{"arch": "dit", "model": "image diffusion model", "dataset": "analogue clock faces", "train_examples": 195000, "image_size": 32, "horizontal_flip": false, "conditioning": "none", "objective": "v", "cond_dim": 192, "norm": "layernorm", "hidden_act": "gelu", "mlp_ratio": 2, "head_dim": 32, "fused_qkv": true, "qk_norm": false, "dropout": 0.05, "inner_norm": false, "patch_size": [2, 2], "layers": 8, "width": 128, "positions": "learned", "optimizer": "soap", "beta2": 0.95, "learning_rate": 0.0026, "beta1": 0.95, "shampoo_beta": 0.95, "eps": 1e-08, "precondition_frequency": 20, "max_precond_dim": 1536, "one_sided": false, "adamw_lr_other_params": 0.00072, "max_grad_norm": 3.0, "max_steps": 10200, "batch_size": 256, "epochs": 13.4, "lr_schedule": "linear", "final_lr_fraction": 0.05, "warmup_steps": 510, "weight_decay": 0.0, "adamw_weight_decay_other_params": 0.05}
Rows from block 4 of a small image diffusion model, named by matrix and row number. Rows with one number belong to one neuron. Each number is 500 + 25 x the weight over its row's rms, rounded and kept within 0 to 999. All counts start at 0. Numbers have three digits each.
Before each neuron's rows are labels from the 100 images, of 14848 (inputs lightly noised), where the neuron reaches its highest value: "top examples" is what is common among them. Only what is clearly more common there than usual is listed. The data: analogue clock faces. In brackets: how many of the 100, against the usual share in percent.
# fc1: MLP up (model.blocks.4.mlp.fc1.weight, 256x128), inputs 0-127
# fc2: MLP down (model.blocks.4.mlp.fc2.weight, 128x256, transposed), outputs 0-127

top examples: minute hand past 9 (34 vs 8.6); minutes: 45 to 49 (34 vs 8.6)
fc1.190:494526503524501491503480516479512516518503528470493477507503490499497548471506514508513461476507534535515446521466494487501501511520512514534455552496451578490494484504467504478494492488464520462504469471542522493499522455468515501459531471523531443533459529493532503438517481483539490515512473497444507489497509486456506487498513486485458465495503490493496541487525508488490504503515
fc2.190:458526496472509529514521500479495486517453450539518523499488447495445473515501497441528478500496527526501481535492508547462499498499465525483521484509503500473469535505506524502548507479502479500520557530470451507516524514532548545496476475491499498472489516512501528548477511479502525502511461495472511508527506447464531501503461524506503495537503549523467494514496487526490500511518

top examples: dots (52 vs 25.1)
fc1.212:493546546488485457526491510528488519469475535518511510546507492485460493507490484485500545516475481516534525493512494527501489491491460517454497468509534498543527515501508511467498524484482539487502526493498565482538522518501496486524523516451535521514475541558449434462519500501494505489503475464485510514455516520491533506522511528495505526467487520450521509515491500515477534498502
fc2.212:529495513508521480462536511464451525529531451527479485451515481510486448497478482482497515501477490488495506518487525484483481521495509525463511517487510504556455547509540493489506499520530463518484515522516465503489453531524521548479505485536506502507550540472517539524458501509469512483498515436473497465557503486496524467531526485497499469478489484501484495515473510523490471512490

top examples: hour 2 (26 vs 8.3)
fc1.230:525460509493506491504495479506491490505483532481511470516516508540531486505509488485509498511532487518515492535532488466460556476507518520516523480500518569533553471488506518526534473547480492508491442505492493502525488483488487511495486529568465489516507553505475458531538533495500490519450516495481505521495492498500508520485504492520559482462471528477481444508514514472484450496484
fc2.230:487506527499490497524530495486487533542491450488497525497515509458458509490509495520499501536529528539467522518482502496499562498517491546512509478508529525529521517453491504512543518468531505505526463457511459477564529532536479522497518495445499511514497525480494501480481467501510511508473538490473500465541481505495482532479489529495556514487468507492467487457519473517550498490479

top examples: dark face (70 vs 34.9); dots (63 vs 25.1)
fc1.80:524491504463526472471491491463457513522511504536535509540541523503469497541481497525504484521518481519506518504535449452490503482432496468525528520495484534521497535562498476514528477473488519477517491485512491458517493494508540483505484498468437510524524524544528502507530509472521519528556514525466509482489493517559495491509505527489526534517497506524481524513519506489477479483493
fc2.80:507497460491500480480515507502508501519486521503518508490535525490515531587507503517493564520494494493430513472530553487519493511544523543528469484520515487510477542512531495511473511472497446497451472481502536516505509475518483433538456520493474461530473522504476533480496517544492486495530500506468514559506523483510520503519501506488496500504505490478494510507515495507467508490472

top examples: minute hand past 11 (28 vs 8.1); minutes: 55 to 59 (28 vs 8.1)
fc1.77:471491501486483492472453509497520469491466530519534502508529495513498523491506506480524492480499528467448520474476472490482513501497549481478477472456517539527494517458463480545488516475511512484478499527470527533496569465475477525493475490479489463532527534505546475490519516476498477492478528481471517485489514515463512508501517517499509511426520460481527520532472489522493550465506
fc2.77:528480505526501528492523479531488501510510500510490497468483510502474489542532487432476503476483497503518519481502546524549519516504457536517461499496486513488493524482509523479554518502519444490470508540475451569494464525535485503504525505504456502487476522495513534494470473532473498469484521499453482487534504505528528499553489477520515496423499526494502499501532507493520485487503

top examples: four ticks (95 vs 24.7); dark face (82 vs 34.9)
fc1.30:494491568516472527533486471506500494519476487459514486497509503522488488490509519477520496457538513530514500520554570492473514474524490518496435511543496518556508493519500519507484464486470461502515483488469524494474482509507492532501510474546508479486515525509521502535447489522471521490506566532503508533497509511493523509526470485488495493535481518505567499521530488494514481485456
fc2.30:491478467542518524487521487485501513507484508527480500482535533488519500489537477520497504471489474503499453472488483466496531503488530557500433510493505511520498527532498485490461488522505544537465503494459499495461470469521476518511536523515486475540480513511475465464511505481503497484505545500477545451465495565499515500502468491490448501496449496482551491475486511527512491482464

top examples: dark face (69 vs 34.9); hour 11 (30 vs 8.2)
fc1.82:464505478463495464520495500476478472531491465514528491505513489531533503506482528541477486498541533497499504523489538475477527517496487501508472518492441558517474546485539503500495481511463504479508503487482495472533505487504517510497515486556512491510488504506492473546556456531467541523485557521496526536495525527511514485524500516493512534481525515511487518513452505462517490521574
fc2.82:504516544481502487465486500516499501505520510492497474462505506477455472504562494482488489498515543474529505555491478508467565493510513505526501503506447501531502448507474507510510535519536504497539486490506490463539497501472520483543510495475509503467501479508530549513458525496532487544503516451508476457489545520513521478486537506494529443480537477498502505470455501532521500495520

top examples: square case (69 vs 29.8)
fc1.175:518456556438500511536477502486463479503443525537492500496512483501531542553503501490500520486513492510489459483526511517510514458528498506534497498476513508519539497449519488507498508502496456493507502467442496480488520555517520504515517473542512520525479501466482452487488485497511489489468494457485512466490515477481437504506486486513498474480518534462492482495515526471507487440526
fc2.175:491507451500478495432542519498494484492483520466467505494530464475484502543528512525494481520513474505477482458497575479524482510505484497552493546475541495535525512506508513500535502498453503501536502451540494511501513518483543529470481498501543475501502532495522553504497470510496517549494529511530511510495506542512493506495501533539486503502458535485524503450531501508498522505481

top examples: four ticks (57 vs 24.7)
fc1.195:507475492469492503515493503485490514484494473469506511508523508539512522503530486504498533498500475484508470524504508478453508493492472495532510463521484498470502554541480476498486510523518503543508533513458528468500499500540437485528513520488522522488480500527477561509508509534510513491532512470523504434495534533496530522493561543509547508465519479516498503545469531511549496444483
fc2.195:517512556538528519456480530508493502501494539529513479492512537499470508512479497549508515480499470462490464555505451498462518488510510474514516527453448502468480455519524487496473507516458504466498557498501473467522503515515506516462493524512511522514499514510491468524463498429476491514483504512524515574490521458495523500503526490492494469455486499487505483501495520489519522474500

top examples: hour 2 (29 vs 8.3); minute hand past 8 (26 vs 8.4); minutes: 40 to 44 (26 vs 8.4)
fc1.18:446509518526546507524482480531493496521473472512470517481501528539470542452505522499489471477533484509489453532515498482511448494488512513510517522491488499511498466476511471491489508467470508457502501517522501465473543470492524506500482471485535495506504553531509475489528458493495464513519458499507497478453486533494496468493551526502549529475543538515486501473531498539536517511466
fc2.18:528526486511505519517499527480464470458556494514493509494531516504492542448499511469529570500519528491484468486505515500510530527540538504540485469521509500530464520517487490488529507458510466463485533528528507493495455582488524524476520489497476539512488500490519478544500503529485509498461454483484499517502484499491532484471497485522499517531490551515477510520490493507501493532541

top examples: square case (93 vs 29.8)
fc1.23:503496534499550521496498511456477504503500531500514508508524488557499559520512538523501503483505493461496475536487522484463496482495487507498464526540470508508485522512482509506515511550566464478543480498481515501532509483505480494510574535514493466476483495536552509520517507506505511525505503460518492483536486515498497511485512515493532464442519572507506487503531517524460529510522
fc2.23:495505465533503473486534500523501550488477486504454528507482457466477481491533523476538458484501527503502478488519485513493480547516494489507482491449487507450524519501470508516482480461490523530473475494453504514523496538492504481459519519492502498570506523511504511489453518515457514514484497471518505491515458559431493484460495481507495551465508489521492488508512507510507506544534

top examples: dark face (82 vs 34.9)
fc1.102:480496504490491509524489580482497477462474535484510499497479484469514535533484521501535493496523492532467463535523454539478466484530522530475509551450473497537535520470560516482474458461506508511465511512497485518511452506486498521498538529544503488492486488474535524478500507533515516455511520520508544511480448500468485487492503513505469500493486500495520477488476512497476476508484
fc2.102:510537505424496454496539538487559475520530484501532485516475489477499480480489521482491522521511519504501481551479533511488520458487489499496464480550457524512506520458462513525449490501520493523554489517481538530494544507454496508506493497490522498513494510475469439528519504464517531509514524490496529514509537461471497497485514478518468507502493476507474474504503486544493506519470

top examples: minute hand past 11 (33 vs 8.1); minutes: 55 to 59 (33 vs 8.1)
fc1.73:511520491458511501469499534491501497512488472488574505496518508477497518470499507462506521452486495481501461495465480508521510534485479501477483472531482508487511525480553462520494516554485509544510436491494523487501491482474508486511462534524522489533490478559522506533470444492462533469468515473508522515464488511501461502494494528515483466496465541470483458494462484484493487483494
fc2.73:475480503464503499514502456495497510518530537486568504506484488505525522470522459538535457485478478521480524500502545500505528479503486456469517529470508487500512456495434485496490529444493463474492469495507480502547495532473504454496456477527520508421518516502475482469509508493496460469546515490508493468520519492461478503492488477525522506486494506485479491499480518491519528491526

top examples: minute hand past 2 (35 vs 8.5); minutes: 10 to 14 (35 vs 8.5)
fc1.142:539499502492480455513498519493475501486475474496510465501468455488516555476536485532515515477521440489498543498525512492474490475512521511486502509514507495494523474534536504502516508513519569472524465515511509473513478494480485536446505518526515471496454555470538509496499514513500444541502470511482472509487492517525503516490512491480556527508550519434469477499521508513517489498485
fc2.142:447504526502526488498500450549556508526505513515519534525502490515508505445517516487528499467496505507476512504532482477485417576497519494476461447503510495491509510502496492534505506491453486521515468481494470520520510474485490486486492544487482499529529492515497529519536472462464505496535525484512490515524472505517525498466505499488523469569509488526463492505530510467512504486510

top examples: four ticks (83 vs 24.7)
fc1.149:528468533509484486545496532519538514494489500505556499486455524537547529508519511514547503490468535509471527538502490514474498504517530516485477476515537510522475535502474507503448493523486503515505498505469480439520514460505493500497470531515483455493451500494465501584494490513510478459504480528508473526526539504533507501496480540499483510476498479470538509483519475470496470515515
fc2.149:511503490475504460505484458464492508531496497483519526507513506471487528509537510504485509503473503495443503482528521517544495480493519461487518514484507509463504454467512483479493493426512483503479536504460486526548497508481474450483498503514481525451514508513500538447468508470511525453522469506538507510537524525535505491530464519487511493540478518487480490489487474501509476574464

top examples: second hand (100 vs 39.7)
fc1.21:493480460491507496503474480553488523489490486511519512541505535494469553495470503513496502529477479513542519480489451504527471499489448499517515501542492475467516509493462496506488498469472523529466517510501486508537498469492474574503526504540550484494473461526486534514500485487490499531463483475496508498477474519515514496481500479509463509526454484524520490517493436473475537442532
fc2.21:509539492503490490465501494475509478503499508488490511544502514476515526486469488482515468523492500509535513525508467522490458536481472499505467482503484529531491501531470461486509484475479511539514483511501526467490481475488497475519559542479438519518484492507490511505475481474501498472547540541491518549501517497463478441512476453488447454522517479495514504530457490540481508438495

top examples: hour 2 (40 vs 8.3); hour 8 (25 vs 8.2)
fc1.193:426443514504496508517466480525529475516504470553505468506499485521498518452476526485490508519521484490441516527543476527485487482480537493491496501518530505519481481483499486526531526491453523491501473545524503515499483496492509492486507521500498447469517522562532519501507475475509516493497483494517534449480500483508496472483534481479547494510501475521526493513478437532491532459478
fc2.193:454524476465521508501505508466474503519562497474478559459525484518499494524537493466480503541513498461471479539494480468554509487538544556554510488487527509518516501544508471507473472492491469476490509525541521457530512507497494507500476533512475516500507501473497504472491507507516506480481492520476519486478481534512522506499473471507467482561519498486494496475462507561522502490497

top examples: four ticks (95 vs 24.7)
fc1.241:508516519518479476531442488498517496526485511507452478478484546504522483539532497532522493525524536549506467486512475494494474528473505527524488544507510467510495466509483511472478502458496531464523456511480476503462491518509510493487511475486490477515508485465495504512519484525520519544507511459509522490516521544499491498484523501538481509546509464554511508522504551440564492543481
fc2.241:491501531517522435485552501448515511496547505488497526480514508501547493484550476500517487509494457493491464467503569473510520513518515506477490485511526479505506538516455466508504519517553505519491491521452509523519524497472487481511467475546498457466508528489499512499493514510498492500547445525527517522551502545481543480489491489498519497517467501495478472514480493533462499514520

top examples: minute hand past 7 (49 vs 8.1); minutes: 35 to 39 (49 vs 8.1)
fc1.75:469515532505470492547494505530511559494472531492462470485453482526473540481500501516509515504479490486485540508506504493515502519549517513499458473449507524495557516515523455542523525534533532471509487476484506480486532500500471528485502510510495503498519443523501526495481491484513487543506508499505462522440534461470474511480497477503548482472467524504509484470496485485520538543492
fc2.75:492446468522483499519514449463483487500513515521503511555513472482495524511504492479542481507537488509502597480487513510468530537510492500472485505542529525516473505455474448521501520475500469541497498482467489539512512505477465475501516499498497533520493472542525474547492496534487483489530468491507510493530510455483541523509534502515524503491494486527519506533514498474455493518484

top examples: minute hand past 11 (40 vs 8.1); minutes: 55 to 59 (40 vs 8.1); hour 11 (39 vs 8.2); minute hand past 5 (26 vs 8)
fc1.176:491468513497531514506488506519489506542532519522526550512504519514478491503505490504511482500498522489489494468480470454469570507499458470494483490518504440549515497509495512507525466510488489488465503456490477471488525487546471472494493483498506545496540511513482493496516502448523550463494499569492510525525515502515497468492470468536464493533493491500514551538510511512564484527497
fc2.176:526503462523474496483533495509524522453492459516493477500524515515492523523486493454536548501538512528559517490499499527435537520488491533538471496481514465521510519487527479490460530492528489528494512510491498507447517521529482461505530469524503523526534528512497499518474520544520491477489499415460524512493523480532488467478534501488507535508516478513513517483513513507525518522509

top examples: four ticks (100 vs 24.7)
fc1.122:495489493519524536501477505513485534507520536466525483505473523548541500521497503506468496472515517543486473542513529485499490459532492527482498528484528505522522511488482480523467468476512514494491550473537500518484477496475519475483529476479491482522494508479483500531507522465465536449522429534491460438524521510524471510469515513481504499454470462482467504490509506521533506549526
fc2.122:517514491517494449490533544536534451541485525482429491482472471491530501533529499523476474490518494476475507432527511499504538507478508484514471511497493465462478510482458519504529513459504459505490459513483515497496473490478500500511524552469518494515458507513498502533490504499466530473489466483490501520506489538536509482534552518466518531534511516506510516542538502497510484520529

top examples: minute hand past 9 (31 vs 8.6); minutes: 45 to 49 (31 vs 8.6); minute hand past 3 (25 vs 8.5); minutes: 15 to 19 (25 vs 8.5)
fc1.125:486491484485460474498490477449506504465479510482520485482505474507489525511469509457535517497516494489473481454499476557524514520499507538475523497483496497508518511518574482550511501514493530468478482491514502514486509514509449506470496544538530539469522508520488518491487506452512486473506550533510497479480528515538499514525474468519463492459536523490498531510480428519489528535516
fc2.125:502511481521518497495521494493511523531482484469500468539518498533515522517492471530472481509461487479480468496499473526510525497497491538515511494508508522480530495551492514450483468453538485491493505546466519477497441484542464474514479451505489528539496514523516532429501502527466507542526483558476499485472542527525497479504514510524482539459522498466507508498464497538505494515512

top examples: minute hand past 7 (56 vs 8.1); minutes: 35 to 39 (56 vs 8.1); minute hand past 8 (25 vs 8.4); minutes: 40 to 44 (25 vs 8.4)
fc1.204:518457510505517504491494444497461523491478461488507473497508511458489501510471461465533521548510484524511556539511485469513450490504482507444537512489517487516484511486484506509527449523496498495502484502549561528526473466494472494504487497476460462451526505523501519523482509476479538487509494527507497518459510472504531511516479482486495498534498513492503477560500451494500517539468
fc2.204:460514493496502491476497516466555494491495498496531499466488548487503500546522494510512477540526478473479502464512567488518476510511493495484505490516505459476511487476481447538489483485504499490476501483526483529538538558477480520502513506530478491498492531495454495520514462527463463466521447462485470499519503519514533496462490470495458483529451527488476484516511490514447493538513

top examples: square case (86 vs 29.8); dark face (62 vs 34.9)
fc1.62:491503493478506468536441440506519498488465505511505479460494525475511489533529512557512494502508506548507484515480484522441483507519538525503501540538561518519484459455501486482522473511478465513502490512485512539508483524530467506508502516529529508507504482519470484512517527523515520494477574502539491478484496517496497481510465495542478435532526500466508480479503483502481493523488
fc2.62:474499487517501483483493462477509528464504493502492532531491511530497544470494497490491532484503501483508487473532519508527484532502529467533541518520564540548515517475514537505492512521461487481485516490527530555513484490536500488505479532482471566510487527490530560467544480505483484494482511538520493525498478530494487477520493457563497524499472500494496499449524473479481510463482

top examples: hour 9 (34 vs 8.3)
fc1.155:481467514496560512507508509480542491466484481479486474492486503504522469473535499450479484480515499524462470494452483508474486495509539480478535538465502471511492494508498484521521462507496527504503513479523481496488479474531504495478519486495490515506479458474513531450489501511522515495513513510510570477506506484512524521437502476532533517489403481525474505516461486547487492465511
fc2.155:494498506516507501461486510528518488532526466507488530477516530525515575506492492522520516439503506506526447516494507473487491508498501508498500487504504480508523444474480510495509486535494536524471555508547499489504488518473486511537504517514485484476548469507475436533507513494537527458490512444491529516505476527492497518493496504557534513516459495515475504484464505465522505441534

top examples: four ticks (55 vs 24.7)
fc1.70:508474494454523475492455507447500537468474507471545480488476459541493499518473526496485528471491520451515457510468528507484510526460504506471513486490502569490485510505449463558480560499519492483519505533475514510496497528486490514527479531500494481526501468481510510501465442501493489514520541440502478494471491486488516510497484517518485475512519484538480467479504498505525494489534
fc2.70:507496522459501535465526450532506514509514520498514549530488517503484486531524507525497493473520459487479495501502468497507514469546519487490474540508489530505484492470509464497546536497458497553489448492519506520471575480504529499468497506545522486485499449507478469509509542488535504483463512521472489525525487420489500488487514496495491517483518471481506481498500488463477528507535

top examples: second hand (86 vs 39.7)
fc1.131:492528504502504504473461489497474486541467488493494512498507492490502483487509488486490517511478505513491488492443443491523456478491467470503519473507487493492477522488480452507486510461485545505494445510494483480502428502522476474507492509533566458520491458505484508527495481481531515497448471478463558513496461476493447535469485494521490487513499508536499552490508459455481506494499
fc2.131:503453529496475518515501451532526475471524547485496498508501499454470498508502472529483482437533477487531480491518508482535509445487506486482542540503510458494477464496499511464512510517448469469475450497520525509458509497522479488476524493481497473470446480538498501465497501527464517497519480469485528455499496468487521540513510478505523521475479514509447497485540485488516497496494

top examples: dots (72 vs 25.1)
fc1.188:498480489490501502479504444494545507466505511484490523483527511523483489481497498527508521517466469504528545476495505432515494518481535441504527482504488523483472516527510450464516490484469495485522526466497512431509493529501517467523478532456517536524443497505466527462509451499510490566498499479454495468528484513492507453502506485520484513482528511506464484512516500510493507487469
fc2.188:496490494507503538496544497485494495478479470520488494502431494474478501520503520470501474512463508503523529502495513532517505473509505503503441512532504493473476528453464509479453475498523456537470518503425495499519504474484551511514509505499507476548484526504512494540470524555507480532541495519496513472501510468453489483498468506507491535475509536491467480531533496550485491546500

top examples: four ticks (97 vs 24.7)
fc1.64:480519462516537532457494474492532516480488514488496521500499515530507481497487504526509488480498538484494528519500544475500477492510512492501498496510526460527490544475508481523457449495530477523520539517467498504499486503486506493491540492482501482483485467445491469562481506539508589467510488513497482496549506504519518484525526509453484508534520459483527526497529500558526530518540
fc2.64:475480490484512524485464513508457491473488511440463481502502502461493520510521494496506475510504476488459490461515506477533498518512526490497476513494514456514477464522462480484496500489512538523478508512451496509537483517491501545517557507489488586547450490515505479481470549472456477498504448491486526471516518526545510503525520487438514504479511503508507508504525502489503495517539

top examples: dots (69 vs 25.1); dark face (62 vs 34.9)
fc1.120:503497536502530493518531526507450514474446519527473510485521524463521526476486492448484516505477474496518495513489532524526529474486491456496562478513497548486487523544500500501540520510519461487498475510500506507511499510530512501482496552468492542496486503547504504489500537460536473481517484471535484480466455485479508493513514536538499514470461511509486512444488475460470514459517
fc2.120:485524473510520461427541496482543471526499501515489467512520532511466478534493492506504455492511499514519506479472489503443533523508488537486516498507504501527466539497491525499523499495553475503528461492503494491489493554486567531525490473466514470508523536530509516549478513526453510508505487524524514527529506499477532457470502497506495472519443495491494503531480489537500491530512

top examples: minute hand past 6 (29 vs 8.4); minutes: 30 to 34 (29 vs 8.4)
fc1.151:471483451481470476482525509496509522485502512456507500485461507470531494478474491501558491517517498413481499516442504556496546513537498502498551499459492514511468521460488514548521493515552493486490464519490455495515514460524466513492495537488487479492495466495522487534467471450518498471486502506525471504490490487494488471545518508511521509497514527473487525478507494497471485493483
fc2.151:506511494494511492467483552539475517514471456506492474507497549520475546462479502527473499501492496516522475502516502498474554490464525500549506480515494492503468439503506506461470472490517495509471472501495514549511444534480443474503532437491479494507478504506502487460508503492474489532553520525512524480493559509506508512547508478510502507483525490469461513503514496503543494518478

top examples: dark face (63 vs 34.9)
fc1.233:478498517462483448500460463477527487484486471486510487521515503487487499465463520488471544494495520478510479529524490508468485485468480480499503509484505465508555546582474480496502502502526482499519464485517516490521522548520495542528530510513506537458503484515496508521488532536497497486538576554487531522501473529493471503480504510501477481516491529506507487486510511453556499499504
fc2.233:507515515497475462498503521527489457503512560545508499515498531512566547482508481527523456472525565544475494505516476506442525499542520465506481479531514497509525451533508472499485519514492526481491470504505496486487502456497495517497505556497458494479504464495488488515511478511505501480538529498463512456501505535455469518469529478499485494526522494529464486518501491488508505463475

top examples: minute hand past 7 (43 vs 8.1); minutes: 35 to 39 (43 vs 8.1)
fc1.117:515474498470540476483498479448509477499509566531508441497503475500507536479479482494506499549511476495531446470530472504505512478541517526518538482463481518506495471508504484501529554501526468436508477481519483519509484458494474502477481529485475513534529505455534495500501502493475509536519501475476473500491491513500467496486494495495516498500512475496514454497559577497505511510490
fc2.117:467508511439534504517485525528471510514479455443483536538492487497511489519574526511477487545507475500465478493460494520502489505501456524522488516489493525486488498494469469472546496508463517491515487516510513492529513529488469514519480452495436485495521456524513498494494516465503491517523476520504481479484495521507433504486486516472535525483483494523508463507523465462502482544524

top examples: square case (100 vs 29.8)
fc1.203:490516511484555508500496507508501489507475516548498513553492454523473507467448508481504521502510524484474493509508489525533522479516491471529487491525501546516515546496486456520513505493521493475498510502515527523567527534491495491459541503529495512563505503505524493515480536465502518468514501517477493490459504505454495538506451517452502518505502511466513550456466503536514506493558
fc2.203:458478487506499477502478489480549504465549522512493497506493476520483534507477506485535481484503468490493442483515526511497476462447521522487520514505483544435494542486492516523547519487500542469496469485534477465510492504527488519484465457519503521485486507500508502423503487491533486496524472497489489489522512506480514532493439532508533494515524542525498487530550484526492531480521

top examples: square case (95 vs 29.8)
fc1.71:500518509491516514492490476523559519507522540492485493516531473484465511466481498495521469529478537505492485440514504484483499517489520488512480535517496487505537525509485469500517467464430503504489514477471537479516532490509484500511483503495515498520516530523519502454480509498542523527541526493464569473493536478492500496537478482432490525564473484496529548504480507468490517473496
fc2.71:527472455485486524502497507554521527496512514511456519525487502464451501518487495439509539538508526526453451541509517486482510480500511501526505491531522538519493525524498515518497490544497480514514505453511445463529493480458550493504507513486470517482501474505476530499537495471484473456525521499481466490499514496530484496579502513501534470465511490504477504499503520518526533490491

top examples: minute hand past 10 (35 vs 8.4); minutes: 50 to 54 (35 vs 8.4)
fc1.0:551544514488489532504495490508500475444508491512520483494508499527513493512506511420477490458496529523481487496479524507473509476475495509515449567487533496500542483499544507504442490487467495489475511501464489515511483495486531488478556527510498468487512489442499510498496482490487505450492523524519489539505499545469545517493511485531450497478495497468526504485489519477470517462464
fc2.0:468496528525521569510518485458458473535507476475531508507500507513463522515510498519515463498487512492480482512479455526466538494516515523484500471484520515520487538530463495473498487484540506460489502481416490484512522546475523479509496481499459525532471475512516501495495534532511521465468524504473531487528514517488565479477503515517448533484486459483488494502492495485506466517490

top examples: second hand (100 vs 39.7)
fc1.9:517516489505520515485507500524489505504489472453481479493502504495523565501470487524493512493489516496497453490515509498519477504540479502515469554504520501473532476449488484477547540501522502538497502505539489443455498509474430502503459538513550503489474504496494522494512451459452472556500484548504495449484511456504510508540487498462523488531492517511507496509493484481521485499512
fc2.9:493509500468502477466533482481439511534518480472486534481509535423502515505490523471482493506524507492506465480504508454517447496491490538481499479492496495490483514482487456471501467480536441465471513494523503485483473498497516495523473482473469499540516477489487492498438528470497492541458474481509501524532503506468532526554476495529493463528477485502527531482499480498514453486515

top examples: dark face (75 vs 34.9)
fc1.250:493538479475493513559505545506468487479507454504531506484491509538497528485500495523467482508450437490493513532467512529474512501509483508509557538478511500544488497501515546546472494518495487454456478491527491523496503491471483518525483505510525541491509481502504558488485502498528493528498515477537534494502487510497515507518497447526512479541507480456524463492492485463528537540470
fc2.250:548509539436506494509523512511542459506498527508512475536471492465474494485503490437519524472486514524496489543525481515475472471501517533465523495518501487484493524518528530495481514530477502525566494498489490497502508495442510518511465521479520496516492494481499437502526473459520457511499532503517523487544491491480485485452481516506519513515470467486442479499472495484470495542474

top examples: minute hand past 10 (64 vs 8.4); minutes: 50 to 54 (64 vs 8.4)
fc1.248:509502504508452442512492492529494474453502510495519485490481515498472509526514494516554488496464463523498487495529488538471473517528493506510517463488495479482512509488562543541431473508513480513490481470522490492530498526453523519476514526514497482491508555514477493488533528521489482495506544505506557529502530494478549471530498531475507454499505525503503448478487473503511509528461
fc2.248:519505513501512476507477515487525487537510492504490487508514495434524477560509492430480476500464491508516517534467514516485497494524510525515446487525519542486488526481472509492459472524489497482510502549470529490555468476505504487537467506488528516523558473497498523531513493469482495559545520479489456484524509478505518510552472480460486520478522528508486497539514479486506497481496

top examples: dots (55 vs 25.1)
fc1.245:536475522491514515511448490517470511495505503539473512507497483508506521493480503467494463511475532481515445464483467475472513504474544509501507480525523470487521502496498495482433515448462451471495520491489470508470496488513498495498487483471474500472501530459517530499531543471538520445504509514526503500500477548550532514553478507525469507493457501499532536478515472502519484541483
fc2.245:484509474507498517500567516500450538451500476504497481459551489472496498517486500526484494489506483549509495485472503471464456508506500485524486509480447441493517494519494519493468484543484543507487505518484502499450482500482473504498502501487508481506521498552529502505447493536483502518439528546529520446502522506512480513539461503480507507496451506490556501495506488491479503535491

top examples: minute hand past 11 (29 vs 8.1); minutes: 55 to 59 (29 vs 8.1)
fc1.35:474467505477473498508505518507518490477477486500495516494455542546508523522497490479491502469463478432490492516479502479507496509485554548514485448494487494465495494475521482539492492494488506474485530456467542469492482463578506488456511516522512523507512487528524546499500465503490514473528499514519488519474534533523528503499486498460475509446499518518497540468538500530491487529463
fc2.35:514466513469493529534529515489488490469513465500502462539512523450482499491478484479512537519442494548515487520480512488501500477495478549524505492491488495468531491456483491511527512484498487480528503526525519482523448519543474481504494483452512499505479508486522413484461505474498499519498531510496483482508508532505498540502460504509485535463445532513524529498545481528518501490452

top examples: dark face (92 vs 34.9); minute hand past 10 (33 vs 8.4); minutes: 50 to 54 (33 vs 8.4)
fc1.138:503496488461537498468485424516519449511513475509520506505541460521477502516508479508521521500486469577540469508493455464491511517493525501512532492519489518527473494507521481509488500495504516457515510455493544535497486485514475485505526461513521514530489491524532495513516506456463521490497477505463491501476485491504512503533457491545475425504530507524501487515456518544508491495475
fc2.138:550509459473467508470570528522451478488502488484524519514509500446540503501508489487511516480474511455562484546491496496459477463491531482487527514501446523544548523503540470502498524512539493509524499519488489511526504512484514488492518496510506475509542476489510446509456526474507517513471537501494509504523528479480488445529507503503497513459513500493510508524485535462490509492485

top examples: dark face (83 vs 34.9)
fc1.53:461527510499518521516480489517472496502537514490487530516513519524456459505510534514529464486509557504503469456501445465479526485495541510489508497437515545475526493473499493480465517504498493463471482453465556479518473481470487471494466482482498514495539470456535513531498455491453531499506497479474488487503492489509484451475524484484475506484499469482524529482489480471475509492483
fc2.53:519514534468517463521483512528532471503458497511486485488476487512436487490508475509482501525540496492497479459502526508513553459449517506504517545522483538497463494479496533493502535463514494501530513528495496487519530522475507514501457468486482544526472449535469459473542496485510483528484463496481472469498546478523456482489483509480504500457494495507524476516495516517544538529496

top examples: dots (57 vs 25.1)
fc1.38:474526486504426509489502483514511495498520561493497483511438517490517470478511503474528484520472521498485531473494491497467489520522528485516483518497483545469509478469508532483506488487474498477515456423469458478501516525513472505494549507542472475485506513479498505504519489500534512488523480468443492468498504471492477486472502530463508458471450489542512507495558497479488514493499
fc2.38:486510507501497480499540476504520533493465505494536505501507507467514470520512491534498468505477512503473539465502507484480531476517490530504507511529525407495523504506518525507486502436545443516508456492492459484501554512515514471499479540545505500483510520481481496474516487491509500521471486513494503518543512487480518451418503514536466494515528465480508501516500518509517473483540

top examples: minute hand past 11 (25 vs 8.1); minutes: 55 to 59 (25 vs 8.1)
fc1.164:516508506524496544502489511507501477448516523474540494497515527514508496543526509483464527517468458510467533460479508535468474507511444497489490534495509500483492560521511519510542503496460495497497560491536475465528479512496489483509488511484536545528472514520513527502529519476512517517521504515459543544538463476502530511504511491478528512476470471481460469496505502514510561534495
fc2.164:536521516484520505513495521521536478569496518523505471494497543460493515494488504456499485472461503507488483520486484487508484487453517532543459480506498477445523495497494539483503508505516495537558519543519505492511515523502472556586513561478524499532466484513494473499505471449515524515546520500498485503472499493525493507488475505498495491479541519504481486530523500489510491493465